A small segmentation model, trained from scratch.
Training: soap at rate 0.0047, held-out accuracy 100%.
Rows from block 5, named by matrix and row number. Rows with one number belong to one channel. Each number is 128 + 24 x the weight over the matrix's rms, rounded and kept within 0 to 255. All counts start at 0. Numbers have three digits each.
# convs0: first 3x3 conv (model.mid.2.convs.0.weight, 128x128x3x3), inputs 33-43, a 3x3 kernel for each
# convs1: second 3x3 conv (model.mid.2.convs.1.weight, 128x128x3x3, transposed), outputs 33-43, a 3x3 kernel for each
convs0.52:161129170083109073102106130102106102104177122160100135125072101124149144162138124090139127151102157125140169128129145152095159132125165094162136127099104142165108115111109113155130131157098109132143098118104126097122130170087093127128100136137160104090094119162148146127123144138140120120101152133
convs0.53:135109114177103130136102073099139127160087116169122106133120150136136117175120164092132107141176111142124139120112126133118144133145113120106140127098143089112132097114123148101147135147125134143103133139149129105127178098104171161129130096179148146088143133162115198091123113122119147113159081110
convs0.54:146119097146169139082098108145138164150145123175116133130102128132146112161098149140149127133131143135111141097127113139148119158106140099098123148166147110137129121126126163151116137123105117132105136140123113116113107150173111139126124104097104111114152090137141114104166149120146121115125128115
convs0.55:142158125163113129148096092140149126152144110151118134125106109085084085079105119094104118104134117094120150151137124165147181132158144140119108150130146142128147117125088133118100112114117124104110153116121144122136167118130146127115145100145120150122133189108091093145124141168184129156162122143
convs0.56:160107165099158125096109125115118124162140113106105145142096142092113123112106131066089105135146104082113113085142137136150123103138140153105124196139166121127084112120112130132086127181139159151090185131113112150108096163104140119149123087133098145100094113131166157145116106181133096109171104155
convs0.57:136110132135104138152165141141118122135150134127099142131131107141130111142129138107122125132137092126158092148120136147095141124149121135122132144129112085089163140083110151121112066153116141118136113118107108120120110094098166099148137123107149119154154121161113133162075138077140122158149114125
convs0.58:093106177134171168151157198154118129158053112137135135127069084111114124119098100144147153081117137111135124117132124131127126145117118111120148149123117143128126117118098126079125154104121126099149146159127116121106071131115136141130133158105168107124112127133155131140138101099159100090104158137
convs0.59:107113097123103093184119116124178145076091101132142124144088157145102100177108105109117167154105112105084158174095111211152130103108101139150090135135121136130121114124120144139191143112134133133138115144188110107128156103094142122144188105126125128129109106075133089100100127114165107160103092126
convs0.60:115110110173085178143100142094143165152117108084166124057104147150124133091135135152153148065093150095150129103171115107125096122173125107141097137135162151107125118148128123144147121083116137122139108138164166137154115165091138087142101104177100133108153097180070111130132128148086150151115123122
convs0.61:160170184107121101114148168111106129149139102138142162144169112150122138108115179111133179101115135177157148120124124123126121125113114109144074138112165117137140151122106162117144124132108134148169136137128123160119125120132132169104138112128156098149098147123125137139108133131128114118124139148
convs0.62:144120164126157112164142107112157142132115125123104109114141113136102127132153136135105102112080124140160092133126123146124126117138179122157128144134104108125107149135122115161170125137156098120148113136113078141123150133179128148116128124156120126139154111131137139123127126145109113123101109118
convs0.63:109177109174097095161107124132125096144105140125106114115143119153170158144135126122157102180111117125149085164126170118110146141165127099107148111127134121158132153123185096157149135113118116130147070161113117120132154079119162129126106124146171113139130116134129147111145168108110126143171122115
convs0.64:058143121119121115162163148106144116129130144122132106132122116162173102161118101163114095130142152086150131123139149126141089126120131164124130101134126111115151103105116143116132132128116122146100156152104151102196139137104125136115131154131135140108128099103115129117129133148128114123139148106
convs0.65:099148092163164122097119111128110115163133121135158145117140139182173092086100110106119167103108142134154084126111111155102150085116140120146107096115169138139150097104096153114103133131089132146101158170177133113127112142128122112130152170106147145150175135142113100083125132099124189150116114130
convs0.66:145104140156140092151126134118133109085151147138112132123162083159107128109138148141189129108097124076108159140096115136167110122134116146121157131118104146150141112091137164105135155101085108152138151093131115137114134148158116187112155110165070142169142129126132114123162127145122089161103166107
convs0.67:131117115076152138118126140092145112161152105144122139176137118124159122064149097144124114148128138135134135129152143147145127125126094100103131118130132093164160130117153136125165129117115100111126121145141124114107113109121166098136100135114163133151156136137127105127137120128141109153121136136
convs0.68:115160164135124164120086139117188141068171145167128074163126105119221152132134063134108166146111112130156098131130176119145162122114120145092089127122115078132123156160152148142094070118147124139142140086172173098100177143154133132103082127080122097114084153132090120120119134094131130076167130161
convs0.69:141114131103070105097142148138103095080106091139120164216141118103144086120135151105126123170153130127163132120110097130119130154143134106174155171120098116112095147109099101061096163133124131135130126129158126128139126137140133131136116117115116145132131109109074162104108149103108125095138114115
convs0.70:181122154092152141092154093104127118143123123149102118106121107110094147170112140131125158142146145111119136122114140096100135119133094118138121123114124129161118170133156135121127124120139125110102103154131092104122132099138090130128143105117144158138115103144149118157152109134128138108149138166
convs0.71:117159158103112167175159120112131121196195155112155103139178075117134154073138196116115142123094116118176103125123078141119107126185146099116113114147126148157160121169137155132123115128127136084141097086103119123137097130147108145107104186132139123092092140121113108100117136106170126114101093128
convs0.72:138101153090110158134119120134150143128129110137124133117147149113122114153106141097158101146102185152124124134119116166126203139090140129143164073103091122169122075134105118134163146102106129140145164154122110110166109113126144088150141131127108121135128149128145097137152072151142148133101150130
convs0.73:120169113111100189076096118104071098119103171145136145120147108136130148122153164139108163135157100102141132122132133114121134134125163137157106135111118165121126146137183138182115165109134118129148130120126144143097107109159164167125116094167145095091154117133177113118120116139116093126147165064
convs0.74:173147187134154142128078109115135111159156135092103137106157131153167172096101133148108125123087118102190123118157132095124148121143120134161103107136134136126116108088156151148101157216176104166162137128133144079075126134120129176113097131116144130088118131113115158132137113157103118097143144112
convs0.75:079125133145147102095074145118144135093140125142126141103108117100152079088116129131108150160109136097108158156125121111105139106136113123129163166125126144147100135094120140124107141136117137110133105101128134156111121128118094112143127139106148088175159140095132151153155102121114127087118140138
convs0.76:094224110130119091111131206108120137143095132104177153102186113140099123101131108161134122102139124165122076135131135120146135144115131102101096149158114139141130100127125135117180145149120157138129049155137160112131090139138131094114126127154122111171125139129127129088180132125148120151106131139
convs0.77:084119113130160138111138128129078114153159150113133188156119180117135100153146094108170122151101125096133129118176141126112099089153135123123127166118130165111109151134131142120120107207096138130113156113138132138129117141158106134135134114118123142095122127107147100102109163097153105151116086108
convs0.78:130145109131149150124112124145157139138144141135165142113088131158129177141139106092154112131090067129149119073122097095107099127142135159118128112126104106152100116136085174114061135140111121127133141138109125119138162173124129106157100110073133130100098162146082121151113132188164120101138114142
convs0.79:162156142120166172099150123114133101118145110123079128133127137128144094101105104111127124159161169101121114173082101174118119115129139146125094097120128145141121140140097131107141142141159143123121153132123107134139125124144099141127119141157144137146160104145120125131101109090143132111153147137
convs0.80:109139108115131094162092098170085172174141111105124090110152128100145129119125083099124169131123110154119151129155124097126144114115154158143125125147121109103141159143115103113155131144137108152106144133094116136169093137108174123114181095112107133172122111145120151154163111125155111135103111113
convs0.81:120155121166102141124123113139161143100140158111093159164135136144083097124093166116128143113118105098119093106127126125137143139111090151100128122159161110156149107125137114174161104086153127146149135097121134121170106106098162161159095117146130125122137096129091109113107152103147088144151122117
convs0.82:110139104109173132137185079176094152102140154170122105167124150163110137152149113070141109092155108149116124103147150110131138106124142145152117129126140131113105140110108141138152169095118110136124145138119126164135162127133135113144135134098111108125142149135112133106111117127125120128122130147
convs0.83:149141147173157052144139139114167170120188095095128122154093099177095116117134111145136098165153118132094123163124134122102123166110155097124132134123148116143158178143130159136128089148138146122090127103171128109112143144080121157160134145197118117124148135101170083152110102136124108135143126144
convs0.84:055140164137107114073162138136125163137112178125103118133099107119136135154120137130155092135118154124191123132053116170128186100113100137151115134138118095152105127089117125125085116164121127104119130123135106138112118100117107123131107072120109119119154141090143136115112140121135120136130134125
convs0.85:135135164166133162154161149109099146097147127165154095099136146087202145149100157146153121138118154160102131142116104136142152136108144123093097128105153164109141108121129090109149154117113157114136111133103126155155117068140117129153108162146130147124151142099120119112120127137123135138122122092
convs0.86:164163105073145171108095175130117140097146174153123156159114101135118087150140151131143128144153144118090131140107111124137110147125109093088134150136102128100132167117155110114125108146103138115169130133172107127094132100156114123123115135156095137130127134152121075121146124193145140115122117134
convs0.87:111107092131153121147106135077136157102086135141134168132129107151121160123129128134133133142129165123124135112148122147114103151077140140116116118125133130113143098127106133142121133125088126109136100094126104141135151103139138111139105143140128135118112128142145111140121137107122170140106156132
convs0.88:151117106097108121147122137154134109148098086096181119116088168122092145147169118138105162137148115129111120129120149161116139150143142139096163120155117141061117150101080191112127167157114141115133136158172108158111153131114103149130111112092121081125148127121124110159171114122130130146137105143
convs0.89:148148110156081138163136102125119127132128160119148099120123131126135139149119095168099122123122145126128125139142139116080137168139131112141109096103063116064117076115088106122120142085140092121132107104137093157142128116130117136096092140155158160162139148179152174143105113117122144137096111137
convs0.90:068099128144120158101213188173139079122156150088102075133134157076153157116162180122115131118136183140132156130141112133144143138123113118127135143093085143154150160127128139137138141105124160129132141146116114078146116104107117127100105152092108126102109142102130142147138111140104176135132117090
convs0.91:191123127129142159144139077142123108113149100139151097079152203132156153118125122120100144188174114120149126125154141090139149117108102152103148147131148162128145131147137114107094138105091148098110149159117138152148089154094117139190143133108120159123090146120147115103142121096134136098112141141
convs0.92:127106175110118142119156109101125134169161119179129162138140121134070116120111119147140141163104065167169098131163103152104130115102161119075133107137165135171126116146142116149114125112104139127116136157125124084133113166143082101152138114119106142134154105187088174127140108118093150117181136129
convs0.93:118087120078168069124134131172117123115131149105130144101150159121138115147113080109109108111151121120140110184127130149143139131119118117099100142161106157140135098102151097056166133116104123104093128154174116148135127138105170115130172109149093130106129109146153138112089135140118155117131144168
convs0.94:137167120115138144167113142162135151122114122098124215168157117126141121093137091112105094144130137192120141125109127099115131112160115163121122113152135132097114113070150152153089128126093117117152129119107136130099123154126126132142111138122119142153136131132140148118105157098113119142166120128
convs0.95:130154144165089125136162135111121165110096142091162121121140142159143076109110092168102168095158148115063150151135086125168112192127093111140167135148144121086097136118146126140128106103142091108147145104129127149135128126110087150158120132142100147130147063120135166125121130124156150132079188131
convs0.96:089128098144129157115129109166174120110136138163149082133155142124111113117136166123122135123186108130143124150144169133163077166176162155121156110128153126094099124135134135131158097109135111176105152121176172104120134135128105078159135104180158113127161123088134140170137148118088154142125112111
convs0.97:080105127084109105093168099143135142113100148102119142162180085133142156129166122149182134110132126105135119146136139129127122145153132126115141100126143120137124106173142122128104086116141131132113147122112117144151099094137110092118137134094127097116105116098122157128157111118127136093098098106
convs0.98:162130131120158140141154108149124103105128140095137167148116096125156177162116158091106121148129115210177116138122140098094170126109147098150096126145118129124165160128112128135116121117120120099145135143156112124115146113185102090097088094116107115120145114113134126101128118102136116139160124093
convs0.99:124120155154151079144127147129140110110126165093152151094119121127123127134103152104147132113162057139140168153140127128127145121121091161126102116127145143129138139108124114139075144140162147134127126159110115123115145117125107138121094133110137108103152137161122126136113145126078150094139139163
convs0.100:164103104162165109101095125148156127171085104140135128115148114144141113165107142114141174126110161133113113114125129149162161117134095138133156106116124178107124124108142132114173115106137127122137129138132124095124169128120142098119102132197126128114102187140127144084126172089111136142161131127
convs0.101:141125133109111141157092098115122147130093170102141122121097144130122134143151107188128092088122117123090154123160142169159116116143162118120136104111136089123118111134160104116102086138140116114110155098113113169132138150106137144141093115117139091139150090119116179137151100156130099110134129127
convs0.102:095141105105161156139148127104148111191135164110109171170129138123117154084138132103140131121159133138132115128143138124094142112133120109090150144125131130117126140161127124137108155129123111149120133132145156178105122146136134131108147152177103100133095108075163135115133134134121086149164138126
convs0.103:147103135135133112120133148141107131118110169124146126095105155097133141162145121133091137120177135136146146103137162115130108113131143123109100162122098107158156107134145112136128135131103157109121119110112139126140140117105121120166154155081140147153118122143129138131157101158155154134108135132
convs0.104:152119081149099182169174092119118203082134098111100073149152184131126116127105134109123129140112130100137115144113152103119109103103140101126131129111160125128126102196144142117113138177126126137123149168115161109181111136127102131107160122133139142123108148132132088138176150144139146130085106179
convs0.105:115120101152107154106129161114142107123147069165097133129090154115115159154086125109134102140112097122127147126113155130124082136153133174143112141147128093127126121135141106148143152164168144174134131108093145144151218144076108109100110145136137115142158122082151157106081119141127127181115097122
convs0.106:140143085110120117125128112112151152087123124150119160119120104108107117189130127147110091159138159137178104122118116114127174128158123170142120136118124088131087116134129134139143140093102095118122108118125128125146155148122171076191141124140144112110127148160126133114138136131127135115114127146
convs0.107:116164134188167154121130163137135149119150177097096133112173122136130110138083117107138113113106174157115119145105171107119114095118125130135116125147097127148098134126118124141120113134102101142131120091096149107145151104130120087117149124112158135167143097114146100141154090067115185152162127123
convs0.108:124134086111133092101134096140117115116146134102121119128144130114182113108103150136140083148104122144104132116109165116101127139096114143101163124135140152152146111121168157128076130141154150108126123113127115114145095100137145119119144100112140131098140129143153126138151156091116150121129125123
convs0.109:171110126091128106165089158137147155131157160106125117081095141150086134089139150126123123174125146069125156131118150099089108107142118155129175139132110130105143133094130132157114141111170118114146121140125165148118106132132112112174149117117141130128085122160140103146118133116139135147092136114
convs0.110:136123141144109067099133119129161107145118094095110113123097137121114112118082105096122137142137128102127096166145136135126079137130100087155129108116132128148138121141131152130182150096128148116109125133085152133132126118159099127185120137123144105085137108150135092183143137108173129167129116103
convs0.111:097134135121138147101123116176135127173135100161164128120157113168127130126196120141108145101089112122158175116154096175112107094087104155184095157122125117162149087117163099119185067122173088093117118162110116115123136135160145127118119150069131141123109105078114167124102126131067143141160102152
convs0.112:101112128105104111135151160117110150160136152094155125114119101156115089124126099174121105122134145156133114121125139118141106142134098094123172114105153147137109130157145106138120142110134149118126118121111132132130101137082139117081175107115104097141133147142115122127123137155130120133089131098
convs0.113:146134139128154145118127153115122166134127156155106146169145116148105117131127065137125149101131138107131148128148104133120136126092142090135114108122117137172123160126124120162123128131140146143101172131130117124115103090146111132159131092149153091127144100124095123162104134138122124137156111117
convs0.114:163129092139145098113082170111174105165165119118115148125161122153156163120139114104157131098137166122157160133114126132130152146118115165146125129149122115110101142143131113112160137151135125136127128130116158160153129130080204134155143136184125126138150138082135135127123105133147144133135099121
convs0.115:121093115128133100114114120126127074147113098099147124171119108140089127128149157100119104065101147127091123077119104146135174143130122154109156134149113102136126164145142102096168111137116136144132129126114134127098173135164145153105114114110147137112127168113054128113121101124127121159124121124
convs0.116:107123137137188155155098123103125079156126134180099110135092130135137115061125120159099119100128135138073113131110100139173143117134074121119161082125136155103145147127116135139111078124185131111142146131143139108074147090127098144100133132095117162135152134141084145161133130107143116121155123126
convs0.117:144112167128112133116110175139122123135111122124119132152126132141138098098135119142128061121119124184155159138121126108078135124119181119095128153128103135098091151122083173076132177109107157141165117106130111107157140133115138172116144157140135128134142111118135216147098110155144187150128143108
convs1.52:159127122170135176152158141121111127067131140164142152135109103146152172102119120138125157075117120142186096131155141141147089107152150129109115134131173106125143150109186125170134119150132153119123116122152114159128108158143164126104143126133139130144152152084162124095122117142114133148137120175
convs1.53:146104138117112096122120119153140116116125134148084107117129158076143122111131072112128120109117117130083109171118111149117108147129156107125174083102152123150138150108111134150132148159113118131125140129115159083152088156150123111118127171083157118108148116152151120125135165068146146131121137140
convs1.54:126146135139067132148131118093141119163111173123128115119127155108149139125125123120126133138154154098133095126133104112114148115124128132125139151151111153141117142169117118130133158180154119142148167085072146145153140141123120135146094136119139129107147103150134108131137107125105133075119146140
convs1.55:166134097123133142125085130170118138169142185101149110105140100162110108138144077127116152131143127146124134111155150111096118113070112102162144121163094135112114093144132107178129160128141138120121126126097163110138136128161130127150185140142143146165133140157120167162092134097118101108129094114
convs1.56:114139151152133130112148085152148161140137104158161131068151154144142112092155156097114119105111161155176151149130173139076118160094138106124124113110059109086126143119102079096171159098152107117110155126128139093123133152142140113134120086177134089089109141135150165118163146108135121147080118155
convs1.57:149111102117141123119139132126141107122139094151082144117134121143161090115103139133114139141125152109164171158080126127177122121146094145117157133145114141177129134158151115140111098118123144142138129142149137155115136104135095123133146153113152147137079091110145140101157128150145127088130094174
convs1.58:108128147111059122134139136105150125099187123115134132108092118113126148140140121142134087144165129118128141131099117170150139116131124099135086145165089106165138093149129138112130173147152142131159110095086142148099111129163149088132163124154122091134128092147105128132163168130121150107137147147
convs1.59:149100149182129119110152155118081148158151148110075097111132081153094155125133100147170142126144113168107087163146159139110151131159107119161128107083121127170110083107139143151099136163077126164138082101127128105107100142112143121079141106106104173157112151118084208151124124123104180123128092156
convs1.60:098132127139130062161098142143113202145173081141132105139148122096169115117160125105134131175083153084145149113122112099125142129102108090186103146144125163092152142079131119104172092157083122084171101102111115128114174149170089136128157098133114156111161104073102110187105111134087120150145104156
convs1.61:126129149163088109103112108128162152128133115133149124125122132100089173084136121111133164143123115123116142106135105153132133125171163111113117118171110153130156127081140124142120101137149130131112119115139122119138139142122143109148103126140129129101135113142117149105138100112131146131140113135
convs1.62:131156141125116183088139110112141113123125156116111158123136106136151156117142116181136124119153127122148114073088192120100112139141114130095117164152094132128101111137130157114124070131137130135125121111084123172110097134123164114115078127145141126160099128107113126133143124120101142152086146105
convs1.63:153118138131131111141119140141143116115128103154169101138139085133109159126109122113120182120160124143129094134103172120121112101124139109147126123116187134105150116113121160112109129128125125134155133109126142140113135145128128163126154125094125114099159151155099131092113127122112108191149128144
convs1.64:128170071133135140106162115170116158111124147158138136153131092149104120160121089170139151119113130175166075128122121137105102127141158132138096148152157107169081115112143126175115125174127123148079148103108130100136069136109153101135163129143110143122139166179104149122151143147131130104120090127
convs1.65:134117169112089128134104129147107142115127098102175094130136177164116121147102178164121128099129139099106153142109141091145104144108140132156139146154122134121156138174116115105121133097138136102115115098133070119121124148115147097137141138166133131164121142124109118141134099148130120130159086117
convs1.66:118161109164105116114125121127119105114131173101094137105120099128112110135105110135159171136126156127149056131156151156153129125146087133114087159132095106139153125113120131119126104141187123128126121121109106118100136082109101120129133125119134161138131117084120125168131079142145145109097150128
convs1.67:160120123098126151159124111126167136126105143097143144155109143129127122130127106116127120126132114148133123118144140122098111154155091144114166134126123120130178126086120137116145081139102113128133111112127081135156145139132119138113137138135151134103105132146112107126119122126121157114136139118
convs1.68:103163142129111089123096166142146127125092154142153147220141142092106114125086119112136136153142091103103155135123150112168109108139105125144150174119112151153097159138154097096123098175151139140102124141125159093155149137169129112086113152061135152132107142156103151139153113144148100102147116124
convs1.69:092110195141072158125144123131121098128139173104146141119158134123139122124147113107099169117067084132132138154142141173179100141146112141136126098187139114113133122092107115159077158179141128121131081152140132165153135162134159110144112135133150092175092147152139123162162086110145090133131171107
convs1.70:124117142108100096117173130133174133132134146129135148157160086098137127129136148121174149124137118102144136148098137171126088118185130141117126113141147140103144085141128093116132127109107114164142118097128147156129115124113134118192103128112163087137145138118124118128077122119165115121126133114
convs1.71:078074115055139138130078095149102137055132073129120126122142127136082120167099090151118088109154159118131119137135129160119132141149093117100107153094173126173162079084142135107115179150143115154117100182118118103119154076102157110114119175136159108092109144153121147115139135173074122109130202129
convs1.72:116096159111144108150094116134148151127118137133100111089187079171119175092136124129123150107077118110127131164144106096106113108155096115113070151119109098092151119107110162112148137139138101162133138129150105118154129139134108123110142090159180183109076091149128142136099158134132098115100144145
convs1.73:107111145117110170117076125087104148123145114161180136130119119123094119141088114103126095166132121082086130132136133149144111141123129145156140098106131159158095117090122117131155103101096161109162137129112105131157123143094121120084166107135140139092111165114110138133141101172157157109132110098
convs1.74:145138187164106118109168133119112150132162136131080115152116137122106152154073120078119113158121132085157138098207148141089137101162107139090056140132134177113146112095106087078117122148105112146121137120135102094147135154146178071138142120109127099125137156133141168163129103120108126109191107142
convs1.75:110128094149146141102129143100150109142146143119141141101152151130116129108126140172158105127128156116131128149121123132102151142098134138136095154112131131120110126133131131127155103119131109112125143147150134123136122129115106146128146117140119143135139120096139155123121102142162165118122140142
convs1.76:083111122144098157151064104146098155130131131142138106122109134124146120131100139139127138167130103105156124138088111150140138139114150135114159137138085119103128151111117154106118146167105171140105162120180140129137151092135067195127138150184144125160152118107106123149120136152115118066123129086
convs1.77:105157164137106156107164160065140142149136089135145113166113093151134130140127149131135167100123123127115177115138129141135150129087154108138077168134143116131097131126130118152113175115129124123115119149145138119127141103116142108120096108135114152109130102121149139109169108139076145155136070143
convs1.78:118164134115113137147086147147123137146118118097101143072115151137138142084155070127117098150177150158115100082077112192139099167128164098068183132125130156146145096121155190087084147201179145109125120160094165127136154145106152085144099141127093149133080127162104146085126113140141140138155037114
convs1.79:180110136129139131110138083142124155105115135153135125143129135129110083135135167162134147124121135167134136138162102134126094126157114143088133134150137131123115109146106083173107146098148142123149144135152169127090100121145111128137163114144154119139081149127122142113146096131147120097152141104
convs1.80:146144139170093106158119132149131135163147080116138118159144147122132112164086152098121088135112177129117113123147120114137117129109139152132149112142156167126139125139078099123178114084134079126144155101143140121142129107154150135076143130122106124108111137114105097162120161085112167131122097116
convs1.81:180107061122093148145072153126105150155123127102117123104146123132127135159119117155134152129117094141077089111134145177088114131174138118082117108160126126127176102127162147123146146144147100146115102162134132126146065136130186087094113112090103164149080118142176103128152125138078144125130092126
convs1.82:145117109132122099146126131145135118164137137087121135122136134131116134112162086163133148114101128131118172143113154122120174108142134109112132113150126128135129091140111110102138105103112135117103122143132112123145128139124109123124160111121170136144139112114146096118106125144113131136136137129
convs1.83:126124146168063084149078131155130142144134096111069141121140122129109107092115138111108144120158128147114122143123099134111081145130128141129145130188178173119095139124136145074108163130192128133129099161116124102063163116132159116167072144067131160114154145116152164124129151128132129109152126112
convs1.84:126142133139141119161153111116111150136155138130128163175106158130128084132111135153081143168137142133116188164121119143117132097137128127124199111139091118119094084121094128086101131124093112139099140170131086122117129114092145137133176143095143115116127118140119078113143154120152135072126104152
convs1.85:130126089087170144101148125150114095096101120108135181088178094105133146147114145116105136123107103157146122120113122133142147130112155134131087158147147169084122151103146116133121157134133139098112169101164118106103098159152103154110146149109160090126118120143122163138143173137148138093124122152
convs1.86:134151137108125128149120129137134112083160138136144129143095139175146089136142122130083148136161143118073137132124151167101139131141123129118127159159117121117115114143127092135127158095119137100147130101140124150110086124104148115126116139144118138124099152142128151120134113168121107110109173111
convs1.87:130133169128125116142121132129119117130119135110130147159149117178059121129137134108156138133113115075139128152142095119124129117159111107112101167080160140122132108106124155151136119130120059145130151154129118125135121152103114111106151130142147156129181122122086110140124061116107116103137139097
convs1.88:152103136116172175137134111128110123140117121124172150157125112114121124105133139167118112113112153125175114166115101091133141128121092141162127156137101098137130138108097114166106134150108090140119107130095117116143132171108078120131147133117120165141143075139167106129110125138100149137124083107
convs1.89:104085097162180128141147107100115118133119122172145123113171161113058126175129100097082120156129167115120095148166118124149136091155129108108123113124132115163112157167099127191144178097160133121114189151131071107175136168142095109160106095112089095126074174142125131124126115127099130087148115163
convs1.90:095129121127103163122112156182147132120125112129090108118141117095125178125133152130133138088110151117151140157121113114126118132106167099103100160124125116141154130141150159175143109112147104130121141123109173108110183151131118152137151141132117140135152098158136141126162119130141099133097173110
convs1.91:136105130115104124127086098144105137132082133113138087145166122129120113075135135146103140098109125125122149114132109155084157098136101132126123111123130114135172123121094138115129162118132153152104118121120132148096128153087118150119123144131160099132140133146162147133171107129136094115107165146
convs1.92:141142083097134150143184141156168131098099151161081110106148101147129144141121114162108113168127076138099144169155139121115098160104154093108114112125163122179181126136152122102132146143138127168155117066119181095124115143107121155148136118158135101202168121132054082110165092127129106122154114136
convs1.93:100110125128177150196185090094147107109126100115096148121145112139112101099105116143111127123099114173142158107079112146159097147147074131109141115143136115078086144109132129146106144105141144129128074136132103165173107122152122138047156096102144063169122167108147124118174174114213105126141073155
convs1.94:169167092106123120115118110084160116144136137116100112167139117138111119118091121129158149130115108144130183111124145118145127129109183167145126149120104116142116138146115131104150152108108142090135118165114150133117111096125110153136133154162147108127084129141173155131124167094130148119139081137
convs1.95:126129160113132132123154148127140134127146134121098138102149133134132140150129152128106109141122138141125127118104114139151127152119131098107145121129082102098133125143084165117116126151119119059113118145162109176135093117114137088159139147158087125111170127117132128108152139133137135132085089134
convs1.96:178118128107126134145121136164094106138164170149103104082133143157184079108193127097175104099092152170140146083103141138117081075111064151129098098137153115143098154175119098085148140154091119127119111130093161134096109128154085158109167095128127132126126142158127118155145108146135121127127125120
convs1.97:129076124104095100197146167145141141145119136137158121156085112133145126155091132109134105135120117131121120161125129140122146109101142102149139104142139168160126159123114134144123159105133123166104128142097141072155177137077162151111117121164112140177112120111113182131155123111146120132110166111
convs1.98:188099138142087143126124155115103124139091127125146173107104131129128142123118086096163094127092116173109168180131109127141105119124102116164131121136110120134124099124105093144122155125095154098089098162145109138130102093124151101150082107131117142131115154152155125129099117151137120117126125122
convs1.99:147174062132115093113124133102134152144141123164126136119106157101134117159116153162145143104123139123101164153095102121127178156138091111126150139120140146120137151145134119162125135143109149112129100111115140117149120152110099126132116140095101125143137103081148129184165146151133125114148124150
convs1.100:108139148114133119140134096131123129143125105121147135106139131135119115147132158113151139134105102081129127119126143128123089124197125135153101127158119110162135139129132118127123122156113129158113151111131091150145095132143145110127153143124153129147172084157119108142116123165132133135140096145
convs1.101:127147141126131201075143098131082161056162089111127170117129093097146148126119175138143120157101118104148142152161132114128139125153076177138180094073129079069149127128134153135131178138138189109128172115109120146198114150146160116097137042125054107118122166129158182142075125132181166162145139085
convs1.102:115116104069123147134080114181138139106140126106167126132154132144106079120128114169129107170155130114132151122151118134134142162126108120114128135162171126088126139149119115084129122104141094107101126116135108132115094109106138113138138124139140113107147132162126152141140133109130122128109110144
convs1.103:120128128162104128148134128101122112117145142120111125147132139126114104131129161109082140128174076121118161129171144097117112109140108118137177109146117153102104138084102147159154120096127111102140152096141107137145144148142130154092103125131100118133142119132115133108086135167153153085099148133
convs1.104:125117118157135125138093131135149120135130143126130110149143114123114093096151123122100129141161135078175118116118127115127149118146151110155129102146097119139129156132119149096161112131101146191122141118085121131116119147133162109125131142133090136126119149122123145110080136129123095155108131116
convs1.105:133138130141157159119098117140142118130116128132126119149148067102128156114154121120093131139146121168147167133100109120170146123114140095149108151114135162101121141152140117116131108144118123118103131129147136092138138128095160116114115096122134102168127150129142139117126151120174104133103149163
convs1.106:155156113134119140135103110131153127146120157125066142149127097106135146146160140144110112137092110117147103134140081121094128128111146143103134105085158139126142136143121117103146167123092131147172162135131137086166131159094115142128119117087171105148171112167095133101105163135177110139088142155
convs1.107:139112146091139064140107158114115145110134132104114172124144103166132170110096098105144123135105094100106138129105115125128142126143123134076165160135130117108110107137126130129124080139116140188130114136132159133133130154123125145120163125130133129114184138175059130101111126131127077098126148116
convs1.108:097158112096129159127138151136112190114121116132127109130135149146082133127112111136108144125147101195132143125146143142145092180120134153112136122152111127183100106156113142127143118114103115112138090125125161123117177113103132131127112117129114100168113104110146132156159116133136141148176145104
convs1.109:068142099169153148134149118126134109074120157119107145121145140145130128096139133107131117108131143100142099141127144128143108126127123121135116132162137132109125130160127132140096122144133132139109129111155122120135119117114158110135146124137108127114130117134131150090141147084132131124132090143
convs1.110:134149127165182170105118137098134119161124147154123103124141129152166120147147131095156155189106121120140168120153185172154140131079139102109138096129123088110177172053207085161140146123120151146161177134084101120129154138154118100121101094148094152121111109096129122131171140079159122091117135153
convs1.111:119119103116140103113169075120104118130122110066137111146112069109168118114137104121099084137134080150178095166117123070145137122142128097114122072157110130158154131155110078124108080116129126102116149117169106080106132131148105163069124086117078122087203163137166093113116098117121084168178128120
convs1.112:141126137145105127129138131124092136144087122139145127127126121104157090129128187149124123124083121109154099128109094160115135104125158115154138115137138119091153070088125168149122084118136140137136122128130115100136115117131132147086141129127073122146114115118113150173168086167121097132111076155
convs1.113:130131161136103167143137136160098147102115118099115143153127149137128103133131103078124142154119150129107153153129156154111119134154135109115130123116102134152139141132090134084103145137114115128166134119115155122155141128103124155150116134136107159122168165120130099105168110109115150138116141102
convs1.114:074150175129130154181088118122150116153084122103109152147106149069145096114122148101130141143131128153155142140144079105124150152095163171136118077158156159122102141103142165114158150139132136114120170111138117122148124128063136123105183125167145148143127136131138140180120137140174158115116112130
convs1.115:106147151113110116135177119124126165147134126133157156120140130095163150137128090097157152132098159143136121140163141141108148122110134124112141142112108116124115092112142147148109114118129192104116111105091126122136136139138076148131101151126140139146110132138140064112159165132128147101143123112
convs1.116:115114119125091148136126146119128105137143122157142155130127218113098125163152114083131106188122177109126120147189162104116069136129149131144100161115153144141123124105152119158137138121183137113136147133133152175099116174111140122154092160103150130160139114084109123119092161094120114096134092120
convs1.117:139165103109146144089122099098121133125114159121129079167147085071088112123139157105058157118090171137152078114130065153126165131109127154119118170116108146102112118117110113166108132140097137065155111181158150127118155099142136115115101149113175095158063167109163130111159130099126061143132148172